Rows from block 13 of a small image classifier, named by matrix and row number. Rows with one number within an expert belong to one neuron, the router's apart. Each number is 128 + 24 x the weight over its row's rms, rounded and kept within 0 to 255. All counts start at 0. Numbers have three digits each.
After each expert's rows are labels from the 100 images, of 14976, where the router gives the expert most weight on average: "responds to" is what is common among them. Only what is clearly more common there than usual is listed. The data: procedural textures in two colours, tilted and lit.
# router: router (model.blocks.13.mlp.router.weight, 32x128, trained with AdamW), inputs 0-127
# up: expert up (model.blocks.13.mlp.up, 32x64x128), inputs 0-127
# down: expert down (model.blocks.13.mlp.down, 32x128x64, transposed), outputs 0-127

# expert 23
router.23:096136153105125140098097153177096095131130123146110111124148101107131098128113133111108108136168150112086112132124147121176098114105120146119087144158108109131131147114115105092154136114107124157113154151126146110099084126156125120144137108168161114108116114105091138172136097117165143127117116092113098150099099177159148149120176128169137134124111098119117167155171154166128145134192
up.0:124108163146184134157133098087128130137104145115182136097148137113100116039134137121111138119131122130105119131108121177116137143121153158104153091117142136092125161148130150101130101124126161132097140128129162135159082103138160105139121106132151142152095101087099125154126108105129105123105139124126125132140125170161131124103145122104113135137144150167095120056143149127174172111119
down.0:104120103149085081135111120197152165141170144123093126122127118132125122116138116111111123140131121134114127114112129126116119127164122071145085070130141091124109141153091116114115132118144098166166112124111142119112163124164109103133100155103092081153109153097123086131165114113084161111124120153151141128121115118092140142111134083139104182107131112121132094116086129116104167160124
up.1:114123122126127167116135144122090112147122153169188129126115135098147131133136173123121140099155102176200131113149134091139078117105175104155124120098169139153150080153132086106180146150131132112123123108140122110148101133143141118138100135117136077101130159149119147108122176094102099121127138127147125136107129105131115106116116130127158149132145099140121097153200124120145152107112
down.1:140134173104067141140164104159150115134124114123090130133106152120116100093122107090155111091120123124105168146112156128150153132112132139112149183142143128126140170106126112158173120126129122102112122068146122109108110164158147143120141095143127160088134131157138131098127096136174112116105125135102143151133163114134138115097096078104153140084140137136118169135115104189141115083132
responds to: blue; checkered; triangles; pattern colour: blue

# expert 19
router.19:122122149130127157111109158166108105106141141118102135165112108131101101136142138110118149113150128148129149111115103106157107110090135109082124143157093092137130161121133135120172112104154094154084175092137084129142154069115113148157176112177087153089133096092100094119161112128108097130142121131132144121139135153101102126131121107167118162158149131107174128106099143131097108131160
up.0:131078136129152109127124134172110127140121160114173150134109153162085140109137168105108115107149111173139158114170115112135153106115087129123096164126120124099087088175149095162136178099114111097135164136134167136144117104122137115146100144148120110135138159123137091150122159125107114114129098138115124146137106129097125185100137097139093127110139111142137133091126112157187157088147
down.0:146092129124144132097127147131093147166136143085105157146155077134100122142128108112135192153143119084111142171129079125139110121157108157095132058125174142149166136086148115113113130145121118169175121112164114101123146095142126108135138136117124122142142113158122136101125131106124105115097149149116124096134104109134151142081109174141119096121115111151096165120116146118122169086139
up.1:107103149145118131109084105067117123125102146175130145125073171157135137150082104165130113121104110172120133093128137175117122116096113097103140162095138081139126105146119148113112128132118132096122110143138142135134144135138150097128135134146087148125109106123119098123098135161132118157158110084133137135182094154106102162123107178132153125157139135156148100136113079094171103124125
down.1:165128159132117187084120141166127106153124108150141148125141137146117141157132144153157145140119117135101152147178140101113140126091117133148078140149100107103095106152129115077123174160117128170148145126152112140116151111096128133100133137139121058152162105125158151131099102118115141170090173112109135146115138133131151125136126146112111124100090081076151146128140155146135100131170
responds to: mosaic; black; pattern colour: black

# expert 2
router.2:132138090104098083154085102157188158122159122131098155152118155096146102136126117112131156109116093129120083114105113110125165128171125125145163131098173143126101132124147115131149097114116139140136115107098134089133128130158089112148065092117125086088131138130145099139122109154114175138132157113133139143098124131147116114140098178147139183109100115162111148148151117111154097113126
up.0:114131122112110149158120069136167143141127128177154119126150147083115156123139187105114150091127126147149114137101139093129126129164104120156099126163125141154087131139152110095144114115142161108121134096117122134129153140134143130141114120163151114131106161123085119074127155124116161121116128108081139138121158107120148136185142126092117187150144102142124146093174144136166063128131
down.0:158164131090127137161093154138147112143134077113131122105105128111149148083176154128126152105149130136122158112124150123175158112085146155139154120121106156108136128075117129136160112141112139102128148155147140117120145080150169131122130141097132149137090131144117152185114104137125116108121166147065104152120106145119142139130168120161176149107143184137160142135094169133137126148105
up.1:105148129147141139100132161128107173098085105112126155102151133103118163100134163137125118090124100114124111134167121117176140087117157111127154095122125135128119128093139112100072123093114140128177114108119160114145120165150076089150149096119117108116140135102162156160098114114130144139178143142100174102146137127115126148097109130130104131173129153159136124115101121076128185118141
down.1:154112122102066141134158096102122137126148137139085119111103123158141127164138130140135075120111105132169125133079095102117120116156150120133157155097152093083084166176118085144102092126122171126125135147137068127108104158137116151123121124122172129099130147127122061132156134100120124107158157158140139122145135151126136113156158127126161157120163140167110112116121131124140120099102
responds to: veined; blue; pattern colour: blue

# expert 15
router.15:118093128155146162171156107123153103150130140168094117092160122118131129114126114091081088106129117137104113132092178117105160132157155147161143114166147155144112118152166128168152104121160140124139077116158138095144108127123143104126138132132172155094126109094118153115100105132120123159163165135139132126133120125172148139174160104132130147085131140093119164102169151147144087109114
up.6:121131114110129137140125087109107165096103160142143158141112171113135095186132136065131131143137127118145163101158146133119185143141129117171154135138119150111117116123069143123151130099130122095130120144109149112142140133098144117157111132112138105102155208129122099138121120126107178133136117162148139175120135102122107120116135140161171133109170081124148091117123126092148139163094
down.6:155169085166112055146106090125106109130130122131167130122109116119139137078132113168114100148097154107158104160115143139130155132142103173134153131100134126113129120162149118163196116125113144152147133143121166123120128136167130148098137130122098111164086160138105112120134125159137149135087157101133119162113109182131166131143135105120114153144119149124148149084162164113140158129101
up.7:095131131121134144131113128113113123141131142186099177135118147153076146137120159113151166178096074103100127127170164110124110135138159112108123093117106107134136121122122102103164131145075113183135160107085111176102127090177085116126117150128108134134148121101109137132129109136117111118142110131113114157088138132085112105108154169128147154095128080131134127129114090114112120127100
down.7:100136129130092118182149176136119072146108157151125157153100121104102133145142138121147124133112103128144127113130171171147118145109142152120130076165139118127102076121138087169115122118138101103129123136110082118137138139121146172126164150093115154121120159068120130129147130095124154177096077093173131109134133161083141125138148114141147119100103086132146117142126140148154142146113
responds to: mosaic; orange; yellow; ground colour: orange

# expert 10
router.10:160159074119120143135086147129163129098127144116162134121137130111157132120156113168101139146107111158155108134131146112090107129178091165163128145106109167162148137124159100109172143147158144144114164142100084108138150081106138108161115133117118121092144129158170110115131133087079146139143148139156126153118122143149144126121099117146093137148087176147141114172119162098137124135097
up.0:158110115170122122150129122116139138098122160091106175077104136148115150148154117147126139104182128108137128168101139113119074121142070080135149142133100139130143126182149109177122147167123154097126138132120101153154143131113141110139153129157111110131160165122165112124094130104104125133112173129076133102139123103139134128121108091151137068147120130125114107134115129092134134147181
down.0:102127070117144167155094095102145108123119151168172115112097157152163155128154138132088121140138134145117111125101107109159151097107148133157128098111132125112150155171101147147088102134104137152173109138133089118129087121145146122099142119113140150128104098119147157149167145166147121122161131133124148173148128090164147101135172161119122141145106128135158100183111139105155087135110
up.1:101113172166152116134135086052158144155115166162100101107138166156179158130128141151122159124137112133109119112163129162157129153135130138156121142132113085084110146089130120135120123153115123114091137098103149156156133171139148130114141124107146131129101117137088092135093108135118100122101088118111069142114150106124134153106126121102139118130161095094139095087119119123109132152162
down.1:117111134171124154145111124138160166128155106110147096153081132153114124102134150129137128149098112137118110103096131070079151064141103131098129102144110123127138161120149153099159107136168175080121115142115115167133134153150122111095160150115112114122121169123093098119136126142176091127110123148119149150152120127104154160166154138163157126103174098151080154130138124122121141146120
responds to: speckled; teal; pattern colour: teal

# expert 30
router.30:164112124125157144167107103113149120095096108131108089104097157145099169110156114116160094103158146123130112178119127114109074137135144110141128136103140109076145107126116132103109125136164160120102118122104137173141111087157095127105144085121115160138100115113129122137131111170121151132128106118100160137081085113157112159149121084125120076098116125133126151090083155151132104139098
up.0:122146165163133104119126129171104150134113144135155131130121126102151149138118131144150129123167065076131156135133115117132170139117083131103116154126113104127141161099119140147137062089143093101137133116075117121109108164098122165183159114134154101150082167115073082126140103115139122108146109128158148134144142118147111118133087155113112167122136147102106114109135123092116123137160
down.0:092107133156153120104173092114083101118160117051097156154102155159130109131135140120126153135121133127110101147129136149111104149166117097121111163102131106127111141126133137140132142116102108174083152114089111094123115180097135092135111162149130121131162139105126168139129118172113128120100124131142141113133095155163124128167134072133129156181145086131130129094148111114141122163149
up.1:142131089106091123169111157133145117100100158112136130151089131135098125131132145103100109160108115100153129175130096111158070155118166129104125164148137109062119141150133167116165120112150139148125129175107098169152142130136096131126161103118081176120106126142092127134106166143142125109144134142153136088100105128154126150147127095143091104149154131089106138144098121101123124134168
down.1:112109114183113121148100091104145139127135113151136153108129182140119106147141100092123122139110135152179106095166115132070167141144174140137134075130074128114115109144108145097145092169116099143129137123132073101140119133136124160091134130115132135113145124139129145137144124159110142134152138117073153150132116123150159126125152108124118116147124097132136129132140060169105148192114
responds to: orange; pattern colour: orange; crosshatched

# expert 4
router.4:157156105153115139151148146145105156133140145096130116136115093138092154142132148116158124153163168138146147136121084125132092088118109123127133152151118102128129109171162092163174152124091116142121140162131131114172131095090152113103133130090096128160167125106085112154129152143090109119094155127141142111113136098103081164137112111150142091108112141171101151176160126118084138150141
up.0:115114140121120115117118134099125102124163160135142133134089105097173083123116187128139108124155156133161141136124105088122110085146143147120109156166150143119149155132144152141119080103181169128128112166164131156162108138164096067148111130102093122143167114141143164123128141076087115131116151116126170095111105130154113147111103122143114152131141161166122100111142154152137142111118
down.0:130140115126116111112180132094141132103121136166141152118099147112170119113142129127094164154177130104162120183139143166140133119133136155122124080097184125096146108147102146118134095109118143099149160122116098145107117128099119117118148152101121097133146098134101119143118096148116129082143124097165128110116153134128119115127145132106160115106127125071115081170107168073157091143084
up.1:127096133134114140128124159153103157130128116169164144145159182105144127163105105100118087106163132132112117111118117151135128105129112070127128129131102113131126094157132125151133116092216114105134154122136147120127165129126065143162146109127153112126104147174145124143117133114128111084147143087132132157153160118159099129103144129094114137162113104083090112149138112151077128098112
down.1:102146107101142122120102114154086093129111119115105154121144117157115172149153125161127176108102125156182110172107087152130111154145113109106136141121159135126117145125129167102138135129122128087064151124099151128151098200117130169146104123147114110107129110125127117083176147135130087124162113115139129106119145135095140118111099119147165116136122168144157114139104146122133172119181
responds to: fine scale; teal; zigzag; crosshatched

# expert 11
router.11:126133088130152112162171146091128146115155128140143159110141134131124160160132089130100089152141115114137110168109155135107105147149091146109168118101131141096106103141131089168164153118127091139159091159156123118153158157136162130159141131081144135161147095108136129112108115131114130134151121155164132150135156146114151102153110141109103130079136161083130164158160108084115149078148
up.0:147102132119115124121127104141086180139091168160123134132077105142155125117156155132147117131084102149128161114114121126137129109122165091093131134119134132131148143118115121163154157090146127161068149146119120094122088129132150150151082118161106140099123152074138118114107186113115062122125109101104145093120149146118104109136162106141161161123132158152133093151104134131137140139167
down.0:125174107121151136179152116136152153042157109127137127112101129154116157136112105149109136130117142145137127153144152135130138125131120116095147094108091152123108109147118164139106109109144131114126122082131180163067088146124142089149166149107124164097138090105143155126088121142135121089151134098121135121172149136140121113130109148103115155148117157144153137099095129132106170164090
up.1:088122149176135163120128132172121163100139143128152149118144108100143117133135116109057103176096127169157132146144056102188144135131185102129140118136158111133138101120092147133131141152136121131136121149117141150164136101152149123126139088169154154159111120089131144109125145137122144137131117105137131127076149141119116171124124126149128180142139150134109147144159129181098119127114
down.1:111162161133107118182127120128131126142164128141137144153110144121130130119110138085115131100190154136138160099086153165091116082124092145131113136122101129120154159091075110135095108153132108157131160120112110127126103181110073126100077157146172169154109151115104142147116144127129114125111121092139092150190155147139129141126138127095157133108123159129145127108139122099147132111120
responds to: woven; purple; pattern colour: purple

# expert 3
router.3:119170084160114131135156130147109139113081138134146078120150118133131158167133079146118084154106174152103087101144118123129163164154100118116136149109166099155125129133144100172116089138113160167128099108159169134133094161104131156168129121083164082127117155140130107155115123087110107126134106141114125121140135092158096138132116113157162106126111168140104128125143113145125108115121
up.0:108136124099160115117153167105144147131149111115128182125094118177133153130173104149097104162105158105120132140142120141107113127137164093123126110119152124102111153147156132136129149144102135117133147088185159134150153121135138110124116071103099137132119139110155155122129098131089155136091188102148144114146176143151113129129126112135116149091140125142126118182101120144059148137079
down.0:106092131094103107092117150172118115128159125072138110137121102097128093132159143135143192111136127126107131167158124117145092103092137139153070139122081112094130127153113106110092081112133120140145126118084105111082133146136115154117108142152121116151132104107123139130137132124134133146129121090155091104082135143133138154148140121140136144137140106073141102084157125146111150134199
up.1:140101147109148149099150152144137068085094123105153119085152083143137102136095106119104098170121150110115128137152120126116113115131153141133123070126115126117071104111172125116129098146080118128129135177140147137157100126088104111128173124162116102118147121115131124142097137113131132146117123102093117077147124136185127099127125111119126107140137076126102168105151157164139141142169
down.1:131090086168126109121096132140122133124161106084148128123168122098102155115131115115136146176130108126167115126145127143135122152124135144116126116141053126139113109114105166108113126142128094117107102150112133172125116127154141106137125109131158195076119138162151134149143115039147117114117127118142115133125091084094087138108131137139149138094154136132140173172126099118113126122160
responds to: furry; red

# expert 0
router.0:104148170133118085111145092119135125115134116156159158126110153070093133168127125090112169168118098115150124139098137120129147115123126169114101135108099140109172159092141146127160153134127155132107139163109114142109093129097137148169125095159083168118146123117139129126120108108129167175147117104089143123154096149141164123153110148089156165161133129171141080136109134136120140135161
up.6:141146102123135144128175106079117122112158128166152101139105166115119136137097128097083133123109108103101142109135187098119128096135127120110131103148107146135158123118110084133132105119124107133140110073145113146142163136130158111158132106104157082147148190126100106122106147126129108152158089100096159130138137082108106164160085163153129140098127145083132105143115116178101138123125
down.6:153085113168180110154125089128167136147157151115085149149121055097132139148135135102046159149139125153150127140129084106127109120108132169163148123136113135126135157105125142134132138115111145123127138139137149133116138153133115142107097132101132166088111078154135139129123126107099140103118129093138091085156139121113143133135094069110102134110116107136123125149150129106139163148177
up.7:097139158162116134122103127114150126122151113131118121105150127143165151124088153113118114122116104155125136109094144173166154143117108086110116135133140134099145116157132162199085156147107118136112118117101138132138124158091116129122102130088140126187096110108090179170100112157112163142133140156160130081108142156142145122126137152081101092136140145105109096109140095129081162135127
down.7:118196102112120122133124135150093114180148159118145153149111161114133139124123160096114119138137144120105143132153101100117115141153154113109117083105118107086102068144146124133125120104127155130174172122129117142161067093137114083137114158111134106150143151109153099151109108123141083126168143129085108092159125120149146133089144145163148102135073123126140153117154103136150104123121
responds to: studded; spotted; pattern colour: purple; pattern colour: blue

# expert 18
router.18:132112171131091117135090133126132083132124152121077121164164114118147122123158102093118122110095128156091113091129132161153141168129105163144092122103117142118132130089108150122157121185100117170109143120139116141139142141138154169144137120112144100161110149110108067146152082147156105123137127115092105140146160129078147116162140130100113106105125120113114092100114084154166153125149
up.0:138094136113122119142091115139140139104137157111126130129154126109136150151113097120194121125130122127124107161101150109117143096175100121115148134076105128139124134132092145141155102167151115144128185108047158157159123120131124091086133143150104140102162148132143112106162121097152115163123146128129145091145118144102103139173162110199129131099110094099138095150143138146131130126139
down.0:147117126125134108147121161122154124093161145163117130136136094127139113087140129131134144107113123156118134151125100183091141143134106127161138131132169123095155112126158109130147110192164086125141150134196155112081167131112136159151116109114070106111124119103119097097127141127124156128113116119146150126070126106118142133143151161103136104158128087108127073152179120142091131145154
up.1:152123120152109087108123121146145158110118118145121104111161153135112098170090167132114124180146108110137097084154172134116114146086094116154151107109088131133108129077100127155159126137140125144155131156116136120134109127150120145095107140161076104189148117102067105151092158102123141122111120139119130087164116114136130134142127139155148123130085097128150159084135141132159095118144
down.1:099151116122083167143142112168095077145152153133126168129087131119144122138154152157171125130139123141135114165137115096153107166180164121117084143132177113126124124145108154114141183125117148175100143123097124109144172125109134141164111144150142144115164174175120121149143140139098150131127082143153087173140131136149127119145139140118093137112142144120121083081140119133141127140126
responds to: orange; diamond; pattern colour: red; striped

# expert 7
router.7:139126104153115110127101138144170123155156108141110094181160141135082123154088105116152178120123117141116160113119168167148097107121112146101096119138112086083097124145154133123134090089164092166125102123101147116116107141125140086144157146114122105114142126154128122104128145088154150149172125141115136171145141095153114148122150115098158090120140161094152158085120148103149102122121
up.0:123122173109138100103122108163140140138151139130106186140128134150102105122131126120070193117139114114088157168112112135122118127155091151113127116121121111127110166164144146138099135128134121146142150139135142124119107135124151095162114136145146144118133162110143156156136127138096151157083140108096165165160179116117136151074160169113122098204118153130154128123165156106133096130120
down.0:141108186160130148147075118125098127089140143082127205115110156114134112162157140105115162142090145108149146123153132107122132120133105170129110138137058119153157120143124165152124130139113129134118111135151139121180146152118073138151160111114094151147125131090098102123158157130139126137166120099147151132126136142146171115105146124117135119104146138145129080126115103134126190129123
up.1:136123116154111124142139144127073142168177094112131146097132110145125125141119119110110128144113159119103122176118096133100115142103102100128107090150146107105136141144131117129139156167094116084125125139156180111157146144104087167128125154097097116072094150131134142114146137137125109126145154142115080129110131176123191111152107115145163120132149153117063131162133092092126140149108
down.1:143152123062148102092132125094162080143151136120102130144120122144161106163083124111173107133134109108119147073156085140107088096122188154145144110154130090138148166130114095148164163115103131111122124134127131147175152115155109097100119115130144178140168083139128130150114113144173126122108106141125147123146128130130127112109118126119116137113118136118163127120138134162103167091164
responds to: furry; red; pattern colour: red

# expert 24
router.24:147147169139129117113134148127168128136124098144095103123107139163165124114146100119147098108099094090128138144112133135133145109118140160125141162091157166119117116125130145160138122136150114102071170123108176157151096091123115106149151100122162125135118165121104106170121101107123159164083120119116113096102128090123085106143120146147127109133110091098094110077147176140126156156170
up.0:097137144154127065163164154126123110127155124153145115115093120147133165076122126151097119106123131135186142174113132077120112097130128108133134112105176151156105152147122135104089133085133138062130151146142140122149133095126114079139094128122093113087141151095124121096115135159106146121160130122123145135113120133160137103170125119108128102140147141188125123155127098096108137154103
down.0:172119161087127138116110156161081145094148115147135061135116170107130118117147128119060138140122114131143128128115129131109118139110087119172108117128092160120150128131130105135142133121138129192094119116127099121087096120120146094172113134089141121146157086114119169119182141143091148129153109146136151123148109132138176133124107106080167169101121133157100133106119138128136122129108
up.1:169118119094147125110170183112126173134149140148133110154150160121121118076090111116085148112171131129164140164113127151097098117114097107145090119106149186131128113115080132122123106135100099107132118118110121094104192158140148099133174128112111126179125150175110143123137145135142115134132126135096141121123104109143154140164076097132124137131165102134136170104116145130138121140126
down.1:103117144141080142125164102110129079111126129170100118154143129139113131095134143140167111109126153117097123137092124107148125119126132117159149166135151153107100078151109086147151113112152111132102110128079114087117151097119091107132147151146162103116149116127125135142122139141133095115163136074158169092134133106123131190129105137126079134140140166135103102155127109119176180118094
responds to: grey; pattern colour: grey; spotted; pattern colour: white

# expert 22
router.22:159099186087169157134120169094092133109154123148121160129120155122125108142104152148148134089163144174131164147112117149125102115123161119159120169169105156118104152140101110133091105121121100109079117121096150160107104140152127103122112137162116131168074134103097165116150125147149131125094137099170117127120137156137114129138123121148156142112138158154117140090160117110121133072121
up.6:140127159095108159138134153144164175126096187159114105114117127141111089113111144094125141163146113147104135126147149133153139106133134128125108125105131100102115106109142132086149081107138181099108144139114154113103129142115132087117118171150057109111156121097104122133140099143109118131129133113115153140082113154149109161126153116174153074135168106151120163144160154155149098129141
down.6:144129125138147100140093113109118114086166118086152131135151120095144144144149096140141146098119138122159156158124088112067144100119120138156114115111145149137078121154126099127117125146127095110118094082159114138140132171142111169126105142091111114139095134142136102128072148172125158127155141115156124153104164126124134124159137150069163185117156172125120126074129149112146130134144
up.7:156136126142138130127140161152150144146178139081138125129124118114168154114121139102134129144131125094127122160131131126146029127136110108138141157113113158105120135164119102096105138126086088118137154161138172134118124110092112160131110136104135151122119107146125159062140138149166172149170112127112083117138104089171146075111122143158098141112127113107105127135104131092118115115153
down.7:147123133100116096121158127143146136143118113098114134133125145147119109149146151084160104173137105114163147138090107105107136157139150141145123133136115143111133104160115100144130090128135126183169098099142111122105131124124122080110149100164180144121167106152101126114137087078140115131130102153088160122159116146144152189083116134164076155105132100107141101149113113139128109080152
responds to: honeycomb; grid

# expert 6
router.6:146088100149170099154140149159106121081136156143144100125142144138125117112175083147129129124149119160108127147099135151132137138161147093143125107159132113138119156104147093151155103144135123121115148125135103105129127075131101145132157096120145158173137129103107100092138160129109137122103115120104153091141096103099178083117156094087140167139126123102143096099155136097120153173078
up.0:148177138159124138123138188113148125128089154099130150180150129141161140148121091149161105156140115152095132111162108159115131147141103100122056141108120104123124102172116130143144118118151128192183120145120149090128112112132120161108141143149105138121167130104144120138135088125111197117124128144143113162092104156160127134104101150157143148121151112122142102107136131142114122094139
down.0:124115150106121112116108131133115115130125100190123191097133093118150124097060137122169154173108111170097140137134104152159154117119134119139090133129151169156088150150126141107148153147074119149122133125134133127137158124097112084113114098100113124134137091147107102090126080141158106111139127135118127140083150137162127123129135131161145105131125108130121127109095085165150162093158
up.1:103145113081155096108123139159134109123099105112137132116111149085106142127144129109157131152131099130169158136170104153116111172171135110121174165147119106114112118175124131133148071123125102157116108087137174101099156139087102137096154138110115151086136128110100127140142108155127190121112152113080149143155146116107158132074131143119095105154128103130125119120124101130132164109121
down.1:109094162136113154131127117129105152168052102160144102087120118156131127125156133155145110113136153113120108153121130114138147156157158150139145126105155112067138099154168095137141135148095142105091131151120132142097126118149148101116101118099093093093130144117163105094070131147138116149113095139126142102132150120149095094135146144150117167141133134153164116148181132105155142174133
responds to: orange; pattern colour: orange; brown; veined

# expert 17
router.17:130159156158183127154093105099110128098167112104115156113122128170173129154113154108167133092129116139133098124125094125098109126121140134104125109096129152132150119075094125139163105164131140095130121098116128135161152130122145135124130117133101130145093118125115125111142145155128088142094122128104136099151160110123156094112109149081075125122159153154176088151102076143165161119089
up.0:137157161172102123165159159146135163158119124142154154108135084144105123113132153172107111110111115121125132134142107130167102166089111107137183143088122124066120150166145153081152145117140096128155132119150107128172114122107110138126091143077119143130143115124110131101144125150168155121172114165113111136161125133125098111119095135117122140123077092120136096124138084087102131123130
down.0:110133162135090142116131127112139121116140145142119102156126148159111085154161087114165140118134167130136123153141166108146091092142140122097098107110124123108124149137120162134124108082139149167139140127126126169089150134135131105160154152140140155155142130089125164135169182099155157175143084150176137135118118112085144113133125118148149104086121171109126188105158162139141105131145
up.1:125146145146090165157114137165065132097170103111094144127112145143116130093174123125157130113151133141164144116104129139116099157124143100154106107100155183142122107153124132126128124155159093115063118115116061132151144106132144109166131083106125110169120085109103097119171145141144138125099156116138105106113152125132146153132083161139121096148110119154120137110116131135128140103155
down.1:106137095139108148110126125135139100143094083173127085124136167120094171140106140178117134128105156125157092179146134127173139098144126094110138126116149149129094104111102117078132143127155115124116165134159116115099105168137148143138121122161131128105135122164132145136134154096124130132135126106122166144149165108147107156114143132145181142143126105073125161138126129177056155144103
responds to: black; pattern colour: black; brick; pattern colour: brown